Rows from block 3 of the encoder, named by matrix and row number. Rows with one number belong to one neuron. Each number is 128 + 24 x the weight over the matrix's rms, rounded and kept within 0 to 255. All counts start at 0.
# fc1: MLP up (encoder.blocks.3.mlp.fc1.weight, 640x160), inputs 0-159
# fc2: MLP down (encoder.blocks.3.mlp.fc2.weight, 160x640, transposed), outputs 0-159
fc1.111 [134 133 146 122 118 126 131 122 131 131 115 138 130 129 133 113 118 132 135 127 130 133 127 134 121 136 131 122 122 123 117 130 140 131 129 129 132 125 116 138 113 121 132 125 134 135 133 140 137 131 125 115 124 125 126 134 132 135 120 125 113 143 127 137 133 135 133 142 131 131 138 133 124 132 131 121 127 128 118 119 126 121 123 119 129 138 123 125 137 132 114 124 128 129 136 129 126 137 139 124 112 117 130 115 131 133 110 136 144 113 131 121 125 131 129 125 119 124 141 133 119 140 111 132 123 122 139 137 124 131 127 124 136 123 130 137 123 113 135 127 133 132 133 145 129 132 119 135 133 129 121 121 122 116 121 136 145 134 137 119]
fc1.112 [123 160 143  92 116 219 132  81 183 114  76  66 160 141 207 158 111 153 112  75 188 101 128 126 125 116 129 136 114  76 138 112 149 100 114  80 107 147 135 148 138 164 140 146  72 153 114 136  68 155  97 140 123 121 100 122 105  90 157  56 128 125  86 118 118 112 120  90 132 114 164 134 142 123 165  86 138 159 132 106 101  68 120 164 122 116 145 124 124 134 160 114 112 216 164 150  85 157 156 108  97 122 117 136 146 196 136 151 138  91 106 211  89 159 206 135 165  77  61 180 146 102 137 126 119  92 112 122  84 192  78 176 197  80 152 143 152 134 197  88  98 164 134 155  98  88 164  92  68 138 127 174 111 138 174 152 122 120 158 141]
fc1.113 [128 121 131 183 143 124 143 105 128 148 122 138 159 146 149 150 137 135 134 145 132 104 182 109  81 135 107 133 135 154 143 162 109 121 183 133 149  96 101 159 146 110 171 107 135 108 169  83 119 113 115 153  91 144 117 167 111 125 131 103 133 130 124 142 134 111 158 134 150 139 115 110 114 169  94 181 114 118  75 124 133 148  76  90  90 148 148 116 129 120 126 112 178 116 103 147 154 116 120  97 134  99 123 137 117 127 165 146 164 115  96 106  89 174 121 108 137 165 135  96 113 113 107 186 136 125 123 133  85 101 127 184 156  74 141 100 130 166 163 133 105  95 137 119 168  92  89 117 142 114 108 106 173 118 104 132 105 151 101 128]
fc1.114 [132 131 126 118 139 117 135 131 120 110 139 147 130 133 114 160 134 115 130 141 123 124 134 138 122 138 123 123 136 145 135 114 103 125 128 141 113 138 116 128 132 112 127 130 125 104 119 133 133 133 136 139 137 109 120 129 117 122 138 125 148 121 131 119 119 110 118 130 136 121 129 128 122 114 131 148 126 149 151 146 111 130 145 141 114 120 136 143 117 127 131 129 116 139 119 137 123 109 127 114 129 139 106 139 114 113 134 109 111 144 125 133 139 131 118 126 118 135 112 124 135 155 142 144 121 128 119 115 145 122 134 126 126 120 130 135 119 142 142 118 129 133 138 131 112 115 132 135 132 135 137 104 155 132 138 125 118 118 110 142]
fc1.115 [109 124  97 145 110 104  92 120 133 150 151  82  99 111 133  78 135 151  96  99 129 121 126 136 118 130 155  97  98  77 132 141 178 142 162 115 130 134 162 122  77 145 137 154 110 160 141 131 115 157  93 151 147 135 122 103 130 159 124 161 120 132 122 100 128 118 132 104 141 124 114 150  99 122  98  55 147 129 195 134 140 139 101 113 105 128 160 137 137 102 111 129 123  94 130 122 158 123 133 107 138 156 160 119 161 120 116 113 150 113 116  93 162  95 177 116 117 116 130 163 117 122 130 164 122 117  95 142 154 130 119 104 117 180 116 110 124 138 131 181 148 119 134 121 137 116 160 111 114 179 126 137 107 119 120  73 141 139 109 110]
fc1.116 [143 141 141 119 156 112 121 162  95 105 161 127 110 130 141 124  84 143 152 113 184 140 112  95  56  98 148 168 131 158 108  95 142 123 110 151 157 136 162 157  86 107  81 192  66 156 105  96 119 129 132 121 106 136 167 149 109 163 159 115 147 151  86 150 144 123 155  84 109 151  93 133 103 162 159 130 166  95 138 121  54 131 121 148 120 125 141 136 119 144 116  98 132 143 124 134 143 152  95 146 114 145 193 145 121 160 154 128 136 130 123  79 142 150 116 113 103 142 105  94 109  93 110 140  88 109 179 112  91 173 114 136 180 119 124 157 108 145 122 128 151 138  99 133 177 143  87 119 151 151 124  71 134 148 116 163 145 115 108  48]
fc1.117 [137 135  74 156 174 122  82 144 141 119 156 123 152 119 100 132 131 122  91 131 100 141 196  99 110 105 179 139 136 130  86 119 119 137 136 106 141 119 140 140  97 171  41 138 160 123 134  55 115 166  90 164 120 141 111 145  99 118 106 111  87 165  85 164 173 182 129 111 172 125 164 142 129 164 121 116 211 135  80  60 108 144  61 115 168 146 149 135  82  69  75 126 109 130 173 119 102 139 124 147 153 153  51 128 100  75 141 146 131  61 155  71  93 167 167 146 117 106  78 155 120 148 136 144 164 207 171 163 143 130 125 170 101 162 139 118 125 127 158 103 124 119 150 144 160 133 146 130 150 101 113  95  76 126 112 104 143 142 148 114]
fc1.118 [126 129 105 136 115  89 107  65 167  53 158 142 130 166 121 148  95 115 106 123 139 135 145 149 136 133 127 125 126 144 112 147 100 115 141 147 144 132 135 126 158 128 123 134 120 143 125 114 146 106 127 137 150 102 121 120 151 130 122 130 113 127 143 126 180 129 126 142 119 101 144 130 114 153 116 148 107 132 137 135 150 152 158 154 130  87  84 147  99 125 122 121 106 153 143 136 124 140 127 130 129 132 117 139 115 117  74  94 146 108 106 163 160 115 154 141  87 112 130 122 122 134  98  99 123 145 162 115 106 142 149 138 135 131 110 125 170 156 115  91 121 125  90 159 153 129 176 150 143 165 116 136 136 130 146  87 121 158 107 115]
fc1.119 [ 82 136 147  83 117 152 141 130  95 160 129 120 125  95 113 134 103 105 114 146 124 145 122 102 105 145 152 102 145 103 139 119 114 116 170  91 117 140 148 113 159 140 121 140 131 123  91 185 129 130 168 119 175  88 158  73 135 121 144 123 136 137 131 143 101 129 128 154 175 125 128 130 161 113 131 159 105 121 142 114 136 119 129 168 128 138 108 133 121 129 144 115 149 165 111 149  93 119 143 102 121 181  98 158 111 179 102  91  77 125 143 118  91 109 147 177 172 147  74 158 142 121 141  95 133 146 159 119 122  84 140 146 123 132 165  92 104 118 132 125 150 144 174  80  71  99 131 130 155 181 153 185  88 104 101 153 112  99 126 131]
fc1.120 [176  98 138 200 127 137 163 171 142  91 109 120 105 142 115 126 115 135 157  88 102 103  98  92  61 104 100 127 169 123 145  88  81  75 129 159 113 153 124 132 137 105 147 122 153 109 194 139 113 143 154 141 162 117 105 119  69 129  86  98 154 109 133 173 182 133 134  54 168 107 130 133 103 121 176  99 100 142 161 142  95 104  96 133 188 128 137 139 182  70 149 114 121 115 113  61 113 116 117  98 125 131 106 121 121 180 131 126 146 147 147 181 119 107  58 131 128  77 140 111 182 138 149 130 153 142 123  89  91 121 141 188 195 127 141 139  83 116 168 137 132 123 125 180 105 150 149 128 137 128 124 168 167 151 100 134 153  70  83 174]
fc1.121 [131 128 151 125 121 132 133 130 133 133 115 133 134 110 132 118 103 134 127 126 123 130 137 137 121 137 123 129 136 121 118 123 148 128 138 136 128 121 114 132 111 127 123 125 136 132 124 130 125 129 126 109 132 117 122 129 131 130 118 124 135 129 134 136 129 127 126 128 129 131 148 134 133 107 132 131 125 139 124 122 132 122 128 124 134 120 121 113 130 123 132 141 131 130 128 128 126 143 131 130 115 125 128 124 125 144 112 124 135 122 132 111 124 143 122 117 121 118 139 124 121 139 116 124 125 121 140 135 130 139 130 143 135 121 127 138 116 111 143 121 114 123 135 136 136 134 119 127 137 139 114 135 130 119 124 131 141 128 127 133]
fc1.122 [123 125 129 133 122 128 128 130 129 123 125 130 133 119 130 125 115 123 137 127 125 129 124 131 121 131 117 123 121 130 123 123 141 132 124 136 131 126 130 128 113 124 125 130 130 135 126 123 118 123 121 123 130 125 124 129 124 130 125 127 130 120 126 144 127 120 134 134 134 132 136 129 118 120 137 132 131 131 140 122 122 118 122 125 118 123 122 127 132 130 119 135 139 130 131 132 132 133 128 131 116 123 131 123 124 134 128 133 132 123 130 117 125 133 130 123 126 137 135 136 125 138 121 131 121 125 141 125 120 124 132 132 135 127 129 139 126 132 134 120 125 120 133 139 124 135 123 133 144 134 119 129 126 125 122 125 130 130 124 127]
fc1.123 [138 135  70 120 112 106 118 136 134 110 142 114 146 156 129 130 159 159 150 148 122 179 125 128  80 129 116 150 133 167 133 120  77 139 118 122 124 114 119 106 137 127 138 124 132 108 119 125 116 137 125 159 124 157 138 105 143 109 121 135 129 127 125 126 131 138 157 118 124 149 165 113 147 126 124 107 127 138 136 165 116 141 133 118 115 101 147  90 143 119 101 128 101 115 107 139 197 127 122 134 131 132 124 167 115 145 163  82 126 118 121 138 125 125  88 115 122 151 138  94 136 110  94 124 132  92 127 123 127 120 150 140 109 131 162 122 140 104 127  90 132 114 131 151 143  95 177 126 139 140 142 157 125 130 139 113 120  95 107 156]
fc1.124 [ 80  80 109 148 148 162 124 129 179 121  70 101 147 117 137 159 131 124 182  81 193 113 129 148 140 115  87 145 144 128 166 157 123 119 106  51 104 127  51 155 141 122 124 163 116 141 186 120  49 114 142 215 110  84 134 169 108  99 166  87 155 101  97 105 120  72 157 112 152 149 156 113 128 135 141 117 102 158 140  70 173  52 106 141 110 153 106 140 141 128 124 119 140 227 148 115 117 143 110 112 107 160 131 108 126 162 113 147 150 105 141 158  90 155 143 175 118 129 102 132 130 146 117 115  79  99  94  84  95 139 117 162 157 166 160 119  85 154 141 120  77 176 128 148 119 161 123  94 132 138 134 155 104 162 113 145 106 121 133 134]
fc1.125 [131 112 112 136 118 134 125 113 137 119 124 121 141 116 131 152 108 127 111 163 135 108 140 140 140 143 129 149 124 144 137 138 124 117 117 129 104 129 139 118 131 117 119 124 133 116 113 118 126 133 126 126 144 111 127 120 141 132 158 128 111 122 135 120 134 129 118 134 123 133 145 125 125 146 127 122 111 148 153 140 117 124 125 139 139  92 143 154 131 123 124 134 108 143 102 130 121 144 114 114 139 141 120  96 112 127 132 103 122 120 141 104 155 143 121 123 122 155 111 145 140 125 135 128 111 139 126 142 134 127 123 125 130 119 130 147 142 136 105 123 123 119 141 132 129 120 140 136 137 106 152 107 134 136 118 122 102 150 132 137]
fc1.126 [118 148 126 133  83 108 195 145 137 151 155  96  99 136 100 124 132 134 142 170  98 120 141 146  78 153 109 145  93 107 177 135 118 141 122 116 157 104 117 120 156 108 145  92 171 139  92  96 150 143 123 166 143 117 110 107 127 113 134 133 113 125 126 103 142 125 106 112 119 161 160 128 144 147 134 137 140 133 120 140 126 135 126 124 153 135 151 150 142 108  85 136 143  90 167 153 148 116 109 137  84 165 167 111 117 144 113  86 142 102 131 129 134 151  83 127 119 142 153 135 153 152 100 132  96 116 112 116 126 109 107  88 132  94 124 106 137 122 119 102 126 154 157 129 123 117 158 120 159 181 143 106 117 141 129 107 153  98 144  65]
fc1.127 [122 138 124 145 134 108 102 117 131 116 111  90 121 106 145 123 129 109 117 150 137 128 155 164 115 104 162 123 128 155 111 105 162 130 135 125 147 102 113 135 109 128  98 139 108 166 148 122 110 122 146 110 143 114 117 144 148 103 109 126 157 139 122 148 183 123 143 127 135 121 117 144 103 142 133 138 131 108 100 121 140 112 105 146 117 110 119 120 149 135 137 122 129 149 153 128 156 140 101 114 116 141 108 141 146 157 109 126 128 128 107 118 118 136 152 137 128 112 142 136  92 118 123 148 131 116 164  90 157 128 127 136 134 127 129 157 121 147 154 131  96  84 110 133 147 157 113 110 159 126 153 110 111 145 111 115 112 125 119 139]
fc1.128 [125  91 156 100 152 125 109 129 106 158 111 147 120 137 160 118 169 135 204  97 102 150 108 132 145 115 118 136 136 110 157 173 130 125 119 109 195 167  82 100 165 131 135 108 113 103 135 131 134 140 129  98 137 141 118  91 128 102 141  90 187  88 117 132 126  90 155 162 143 153 139 117 144 127 161 170 131 113 101  99 115 109 129 118 117 175  84  89 135 151 138 124 114 125  76 137 140 151 123 118 123 163 168 128 109 114 165 126 145 132 123 118 122  99 150 111 157 123  94 169 126 122 135 129 166 129 115  70 136 116 168 156 149  88 111  96 100 134 144 140 115 109  76  69 137 155 146 141 118 161 143 129 123  95 121 147 135 145 134 136]
fc1.129 [140 105 110 136 162 168  99 153 112  86 140 123 111 141 148 148 149 120 124 110 139 113 121 111  89 120 143 123 124 152 122 100  92 118 145 108 172 125 161 126 132  99 134 149 123 129  92 105 135 129 140 186 132  94  97 141 109 154 137 139 132 144 126 139 145 111 122 152 106 124 115 118 152 133 136 114 113 151 155 114  82 128 127 125 129 159 145 130 102 120 100 137 127 120 103 129 179 135 120 141 127 128 125 137 136 138 118 146 137 123 144 136 133 114 116 116 135 138 135 106 143 132 144 113 111  96 153  99 108 104 120 142 159 115 125 131 115 155 158 131 147 165 134 155 147 107 119 125 127 123 158 115 121 105 128 151 132 103 128  87]
fc1.130 [163 125 113 157 142  83 119 122 160 108 136 175 133 130 137 130 116 138 105 141 160  82 124 140 110 140 107 102 126 129 117 121 169 129 121 136 116  80 110 141 145 152 154 135 168 166 131 158  96 118  90 127 144 120 130 124 151 104 141  99 134 127 112 148 173 124 148 115 126 156 133 164 125  93 196 156 130 148 119 137 134 139 128  96  98 113  88 118  85 185 122 188 126 136 129  93 108 111 107 120 119 154 128  97 136 117 146 145  91 111  98 140 154 114 121 129 113 108 108 144 122 173 121  84 110 123 114 157  88 113 122 114 122 113 116 116 112  96 144 136 126 148 170 120 139 104 101 146 154 136 156 121 122 152 150 128 132 120 132 165]
fc1.131 [138  96 185 151 126 147 168  84 156 125 138 114 112 140 162 118 171  63 150 109 106 108 155  86 133 110 103 149 124 115 185 148 170 178  86 113  93 148 110  81 118 126 137 136 139 160 122 131 130 124 117 131 128 117 110 128 108 122 172 104 115 111 119 151 129 124 187 159 182  65 113 126 176 108 117 125 101 101 143 126 147 121 131 118 166 140 112  80 115 101 128 119 130  97 120 118 105 132 126 112 162 144 160  98  77 115 142 139 120 157 168  89 122 149 132 120 126 117 105 130 166 124 121 170 124 120 127 136 114 155 104 161 138 130 180  75 145 134 134 136 100 130 155 131 115 126 144 113 116 123 110  97 143 123 188 148 108  71 149 152]
fc1.132 [ 82 127 123  94 135 153 187 128 128 126 137 121 157 141 101  97 124 129 107 125 117 153 141 129 146 105 135  78 117 124 128 137 143 109 131 109 114 143 124 108 133 168 117 134 128 137 138 155 147 102  97 131 113 171 161 132 132 111 156 114 122 128 128 126  81 166 149 119 114 133 105 159 108 125  79 137 120 107 120 142 122 111 101  94 112 158 132 132  89 131 193  78 185 126 117 116 133 124 153 122 182 110 163 184 163 122 163 140 144 116 115 134 130  73 143 156 135 123 122 108 134 117 161 189 139 106 123 140 144 179 138 160 100 168 167  90 144 144  99  77 122 133  75 155 151  87 124  73 131 179 114 118  97 138 125 121  85  86 133 147]
fc2.111 [150 143 153 133 121 123 115 182 138 108 129 166 126 126 122 104 107  91 140  99 141 145 126  82 100 145 132 110 124 108 140 123 141 120 121 135 133 129 137 135 114 142 146 127 141 139 143 110 130 119 115 115 100 129 136 124 159 121 122 125 137 143 108 116 127 104 138 112 108 122 121 153 117 122 135 149 125 120 126 101 109 126 109 136 152 120 136 109 127 139 124 140 116 122 138 177 140 165 144 158 135 132 108 121 125 131 112 140 139  88 107 107 111 101 135 140 117 107 149 109 142 116 118 142 121 124 112 156 139 119 109 134 166 143  94 138 125 149 142 137 129 145 126 119 119 121 125 133 150 126 127 120 115 115 118 120 152 153 123 146]
fc2.112 [140 114 117 126 127 164 192  47 122 107 103 186 116 116 115 130 185  55 133 166  67 137 154  89 109  88 175 100 173 167 152 125 109 172 159 166  95 139 152 107 106 116 114 135  77  84 152 168 108  98 201 118 158 121 148 131  76 132  52 101 134  87 194 120  63 187 109  95 139  95 127 116 212  82 192 162 146 157 128  93 111  83 126 139 152 141 174 109  97  82 177 135 107 111  84  20  95 137  71 154 130 123 120 168 126 183 137 159 107 188 157 127 132  87  96 123  55 133 147  78 154 110 169  95 157 181 116 126 115 151 141 190 171 135  93 171 119 115 150  92 133 127 153 163 144 109 128  99 125 104 109 172 182 150 137  87  93 182 112 186]
fc2.113 [159 153 126 122 149 139 121 104 132 114 140 138 133  95 109 157 119 131 135 108 113 105 149 105 162 126 120 125 132 102 108 122 177 120 119 133 113 114 145 106 138 179 104 109 139 128 116 122 126 137 127 149 187 112 139 135 127 128  92 145 121 141 139 117 111 129 114 125 138 120 128 172 154 142 122 127 108 125 158 136 162  98 123 146  83 131 111 141 124 121 119 114 130 123 133 101  85 121 122 121 135 154 145 137 115 100 148 123 135 108  95 112  94 108 136 134 133 142 131 162 130 129 127 137 124 134 116 130 154 120 164 104 112 143 128 133 113 128 101  91 130 154 130 135 107 100 167 131 123 143 111 156  86 154 120 119 135 127 149 115]
fc2.114 [137 116 135 126 136 136 124 154 138 121 141 115 120 130 146 104 141 129 122 111 148 145 121  99 124 123 131 131 124 128 134 133 150 121 118 132 129 119 147 127 126 133 151 126 137 144 140 127 130 126 128 102 110 155 137 111 139 136 129 128 119 140 124 126 140 134 149 125 122 125 117 139 126 149 119 127 120 125 131 117 129 132 124 121 153 133 124 122 134 125 116 131 127 132 134 137 139 145 129 157 124 126 146 105 135 129 107 126 135 102 108 120 130 124 135 125 135 104 148 133 117 100 113 124 145 120 147 141 134 121 113 131 139 144 126 118 136 111 134 134 142 139 124 116 147 137 127 125 139 126 133 139 111 122 122 131 135 127 129 124]
fc2.115 [129 101 146 141 149 145 149 143 101 130 102 130 136 147 125 151 116 128 128 154 123 109 142 107 168 130 109 114 125 138  94 138 104 160 112  94 135 141 108 138 145 116 130 123 110 119 122 130 139 113 106 102 132 116 131 114 127 134 142 147 144 138 165  63 135 127 163 140  93 125 121  98 156 113 133 174 141 156  99 119 165 137 154 110 146 116 119 122 124 158 121 154 131 125 141 148 138 103 121 179 121 101  99 102 130 137 132 140 104 109 153 133 149 151 105 149 134 126 125  90 172 106  97 106 134 163 126 111 140 133 147 140 116  85 159 133 122 114  85 111 168 112 119 130 100 129 124 118  97 104 148 137 139 129 103 162 116 118 118 140]
fc2.116 [125 132  95 114  92 118 113 124 121 125 114 131 121 122 119 146 135 124 134 149 122 143 121 186 159 126 148  95 135  94 118 107 145 123 112 127 127 149 139 104 118 123  98 113 132 101 114 172 131 118 134 124 171 128 156 135 154 130 119 115 142 115 152 118 119 145 123 137 141 133 164 135 133 119 129 107 120 125 134 134 156 111 168 125 157 101 157 153 103 124 132 132 156 109 119 119 121 111 144 160 124 116  95 144 130 142 120  95 119 111 123 122 128 100 134 100 155 120 124 147 149 120 112 125 142 131  98 125 129 122 186 123  93 124 110 124 134  97 128 121 108 126 144 111 118 126 140 123 112 139 112 171 142 125 159 125 103 170 148 139]
fc2.117 [163 120 102 173  79 164 146  83  92 133  87 122  92 124 117 147 156 129 138 125 138  81 109 148 111 154 163  87  84 130 128 175 130 177 141 159 111 171 137 140 130  85 175 172 173  87  95 157 128 108 124 104 130 170 109 107 125  56 127 127  88  91 166  86 108 152 107 211 140 141  64  81 139 101 171 136  87 109 154 164 154  79 158  70 150  95  96 177 110 148 143 126 163  88  91  94 132 103 112 138 124 144 187 139 121  94 109 107 149 176 156 122 147 140 124 107 121 160 121  96 110 126  98 156  78  76 101 101 162 142 170 117 169  90  88 102 135 144 135 171 173 145 150  96 129 124 165 100 131 167  91 159 197 139 119 129 160 175 100 105]
fc2.118 [ 94 158 145 115 125 116 181 116 126 129 123 124 115  98 133 124 133  96 129 140 137 114 158 116 130 140 132 137 109 155 148 154 111 137 137 129 125 129 133 116 137  92 121 135 165 128 128 143 108 154 118 137 119 127 145 124 114 150  91 140 136 166 102 137 152 179 126 134 131 112 139 112 104 121 120 121 149 128 145 114 139 131 122 117 127 137 122 146 156 112  73  94 150 107 136 117 130 103 121 130  87 139 130 135 123 127 122 119 125 128 128 128 126 126 110 157 137 113 106 134 153 130  99 139  94 139 124 102 133 138 138 137 122 125  97 151 159 115 184 123 163 125  72 163 135  98 141 114 137 142 120 105 157 115 117 127 108 135 142 115]
fc2.119 [128 157 112 169 137 135 133 139 110 111 122 140 157 121 129 109 124 124 124 136 116 137 120 167 120 112  91 135 125 143 108 133  91 124 114 136 136 111  99 102 146 132 136 109 117 139 124 100 142 157  91 143 119 151 116 132 152 138 133 131 108 122 116 164 141 128 130 104  96 135 156  95  73 132 103 142 113 136 122 132 131 158 130 132 143 125 125 126 139 120 117 111 155 118 153 107 176 137 140 123 156 135 164  72 137 124 135 120 202 113 147 127 159 113 122 116  76 133 133 116 134 134 110 193 119 102 118 137 142 124 109 113 135 119  98 144 152 171 103 142 113  84 135 143 125 142 143 140 131  99 130 117 153 108 156 125 157 138 136  91]
fc2.120 [165 122 142 156 143  67 110 114 143 128 121 115 108 103 104 121  83 142 143 199 139 154 133 122 115 120 145 178 149 118  78 142 160 176 160 115 175 125 120 149 126 129  45 159  81 107 117 126 127 113 180 138 122 149 128 128 114 146 145 107  84 139 184 113 132 206 170 137 125 113  88 127 146  83 134 101  93 222  91 119 104 130 167 163 118 170 176 134 106 124 110  81  71 129 150 134 112  95  97 180 180  93 158 136 145 140 119 172  70 155 106  67 209 118 178 104 127 139 150  95  91  94 101 142  69 111 105 166 101  92 171 131 118 160  99 157 145  98 109 170 164 136  81 102 164 131  82 181  96  73 127 124 110 112 152 131 112 131 130 105]
fc2.121 [146 147 150 129 131 120 117 168 142 110 131 156 137 132 122 122 113  93 138 103 133 133 130  94 107 144 133 110 120 112 146 128 128 114 121 127 122 128 136 139 105 153 150 126 139 138 151 114 125 110 118 128 124 122 131 131 145 113 120 116 128 135 107 123 117 117 135 117 118 128 114 144 122 121 141 146 130 122 127 112 124 127 113 137 151 118 133 115 135 139 138 141 116 130 135 170 132 171 144 144 132 132 110 129 130 130 124 127 141  93 116 108 114 102 136 143 125 124 146 126 136 120 121 145 132 129 119 151 131 124 124 139 162 137  98 132 120 136 126 137 140 138 137 128 122 109 121 133 140 123 122 114 112 121 119 123 133 155 125 157]
fc2.122 [140 135 140 128 119 131 129 167 138 125 138 149 133 126 115 119 118 111 131 103 124 142 129 101 108 145 129 110 129 109 152 122 135 123 123 127 134 128 125 137 108 140 143 129 136 134 128 125 135 120 116 123 120 126 131 133 148 123 123 129 134 139 114 125 124 115 129 111 123 125 128 142 123 117 142 147 133 122 125  93 129 130 119 133 145 130 138 119 123 127 141 140 115 125 133 158 128 165 142 141 131 131 112 128 127 137 121 136 134  91 118 104 115 104 140 135 120 114 144 124 135 121 125 131 128 130 107 151 133 121 122 140 152 128 103 120 121 126 129 127 127 140 130 118 122 117 122 137 133 130 128 123 113 127 128 125 141 142 121 147]
fc2.123 [107  92 120 114 166 176 175  96 131 143 116 109 120  85 106 140 141 119 143 117 159  74 159 163 154  80 136 116  75 120 118 136 113 121 136 138 112 130 136 161 147 120 124 142 118 142  89 145  98 146 127 176 135 108 120 140  86 117 117 142  82  83 123 157 147 125  96 152 168  99 114 172 108 121 122 107 122 121 147 131 130 130 118 133 109 156  74 159 133 129 143 125 164 146 142  80  98  89 122  80 136 151 114  74 131 101 128 158 156 205 139 167 123 137 115 130 156 161 112 131 131 160 158 148 141 142 142 146 125 111 115 150 121 136 138 139 129 166 176  97 112  91 127 159 109 129 117 104 139 114 130 109 134 150 104 112 135 105 157  84]
fc2.124 [ 96 113 105 165 108 139 133  62 169 133 125 167 118 124 169 109 152 101  92  86 128 149 125 122 148 164 143  96 140 245 133 116 169 171 136 142  98 103 131  96 147 163 108 158 120 151 153 120 127 114 110  77 196 161 158 134  83 111 100 128  66 116 133 178  90 115  92 142 124 153 102 133 207 165 156 165 137 108 126 147 156 122 129 127  81  63 135 149  92 129 117 152 124 155 120  86 134 172  75 156 159 130  39 116 121  92 104 158 130  65  97 116 116 143 177 114 109 149 121 104 129 161 158 148 176 141 137 153 121 167  96 115  94 106 155 168 115  84 135 117 133  79  93 128 189 110 171 124 179 131 135 117 101 143  81  58 106 125 139 113]
fc2.125 [129 139 136 126 134 116 137 157 112 133 123 141 126 136 132 107 138 142 148  86 128 158 109 108 125 111 134 108 129 126 130 132 132 141 131 111 132 124 129 126 123 134 135 133 145 143 136 134 136 114 133 122 104 140 144 129 137 116 123 122 128 142 104 127 133 111 135 112 122 122 127 148 115 149 132 137 125 117 108 127 133 130 131 114 147 168 121 117 136 126 129 137 134 136 148 132 141 136 160 162 109 113 131 145 173 126 129 141 134 119 104 124 125 127 120 127 120  97 138 102 133 128 122 151 131 117 138 119 128 117 136 122 120 129 143 114 132 151 137 145 131 135 118 122 125 142 122 137 136 129 119 146 140 126 130 120 129 125 108 128]
fc2.126 [137  91 105 146 140 129 137  98 120 127 116 163 152 151 148 123 132 112 139 139 113  89 141 151 171 150 128  92 155 157  90 150  97 101 142 105  97 174 159 109  98 116 142 151  98  89 124 132 122  98 145  84 131 173 111 174 117  80 146 116 114 147 188 113  88 148 146 179 140 145  82 134 122  74 125 116 154 113  97 112 107 152  85 155 102 136 124  60  82 173 126  67 148 124 128  70 151 131 122 112 193 105 113 130  89 139 138 154 166 173 148 162 143 134 185 143  91 128  97  87 156 115 153 134 163 144 112 125  78 142 134 151 137 155 167 146 156  92 143 137 133 120 114 114 118 149 132 133 123 117 100 116 114 132 153 102 153 128 142 134]
fc2.127 [154 118 152 119 114 151 145 138 132  96 142 139 104 129 125 124 127 139 149 108 137 135 127 154 142 168  87 148 118 113 129 139 106 145 116 139 113 140 123 116 140 140 132 139 141 113 116 112 149 127  94 130 125 124 140 132 130 154 119 132 114 149 129 133  80 170 105 106 120 143 138 123 159 120 127  93 116 127 131 106 165 118 159 109 154 125 137 132 118  92 123 147 114 107 113 122 109 135 175 135 123 125 113 117 139 119 117 102 121 108 125 132 131 116 131 113 125 113 139 140 119 108 132 134 133 122 116 144 140 154 160 119 134 127 106 101 146 121 123 140 151 143 142 118 120  92 113 103 134 113 119 117 124 130 121 135 107 130 131 115]
fc2.128 [135 113 118 132 125 105  93 141 155 111 102 135 125 154 132  84 109 167 124 112 124 111 113 116 154 144 149 123 113 137 123 120 157 149 113 102 102 100 143 134 113 119 123 102 136 126 159 135 114 128 131 135 124 143 148 107 131 126 110 145 125 149 124 119 131 146 127 154 118 120 130 125 182 145 105 109 100 141 148 154 122 146 126 108 122 126 147 106 139 150 126 112 144 118 123 143 129 120 131 134 129 134 111  97 123 132 113 127 167 123 120  95 129 132 141 103 157 161 127 144 126  99 107 144 107 159 113 137 141 135 125 105 111 123  94 154 161 150 102 115 135 141 147 145 127 117 133 126 119 121 115 120 124 125 127 153 120 115 138 142]
fc2.129 [122 159 119 120 127 122 129 137 128 112 134 136 140 140 137 119 119 146 124 113 142 141 147 149 123 134 124 126 115 103 153 139 133 114 120 123 121 117 111 108 122 133 124 138 135 115 142 141 141 121 110 116 142 140 137 110 144 125  97 113 129 115 147 134 156 128 133 134 125 144 138 123 109 131 144 139 133 110 115 133 143 114 139 124 132 102 122 136 133 132 152 127 124 116 127 139 106 132 128 148 129 132 137 134 125 111 135 110 134  94 115 105 135 119 149  95 136 108 135 131 113 130 102 147 139 123 105 148 150 131 140 119 115 126 131 116 125 114 123 119 117 126 129 131 123 135 148 138 141 150 108 139 111 118 137 130 120 123 139 156]
fc2.130 [103 120 118  99 140 141 141 142 101 147 136 115 124 134 162 159 122 125 135 137 127 114 161 110 128 154 122 104 117 104 125 132 119 116 139 124  93 172 127 122  97 149 147 144 152 139 135 144 142 132 101  98 151 130 157  93 151 137 157 117 129 150  89 136 156 121 115 107 134 125 146 151 128 148 112 116 120 113  91 147 116 164 150 133 133 151 140  98 114 116 124 142 102 124 159 148 152 154 134 129 119 141 144 152 148 111 136 157 114 112 138 124 131 142 110 112 116 109 151  91 119 112 110 114 138 168 128 150 133 114  97 121 147 115 134 119 128 141 136 127 120 156 110 123 146 108 129 102 131 107 131  98  99 120 114 149 120 126 125 127]
fc2.131 [144 144  75 128 138  80 114 124  77 152  92 148 114  89 138 155  79 149  71 111 117 111 111 137 106 114 115 126 121 115  76 106 167  63 141 114 132 104 131 139 158 136 127 141 121 102 110 160 114 139 186 122 170 140 177 100 172 149  62 168 147 117 118 137 145 128 101  75 113 177 111 136 165 172 102 124 126 153 136 116 133 168 175 164 110 123 143 117 143 126 109 119 145 152 118 129 104 108 125 154 147 138 124 157 115 134 145  98 121 142 107 154  99 125 118 127 131 170 126 120 113 111 131 100 106 138  91 155 159 119 125  86 152 152 110 174 156 117 134  90 136 166 105  99 127 123 147 116 112 145 146 169 128 136 113 127 157 150 126 131]
fc2.132 [155 145 144 126 139 118 113 183 140 132 149 133 116 130 150 134 141  95 130 115 146 136 135 121 130 164 131 135 111 121 127 106 108 140 131 142 120 105 136 118 122  93 130 111 138 118 137  99 130 132 146 119 107 109 109 148 134 144 107 149 132 128 111 119 174 115 136 118 112 148 149 143 114 121 141 113 150 168 159 104 114 134 153 155 141 135 155 117 152 143 106 166  93 135 154 155 129 136  97 142 120 134 124  94 118 121 111 124 109  85 117 100 115 135 107 155 130 108 154 139 118 115 127 117 122 123 112 112 121 108 110 100 144 127  95 138 128 114 146 157 135 121 118 127 118 128 167 134 104 118 143 134 131 103 129 127 152 162 119 134]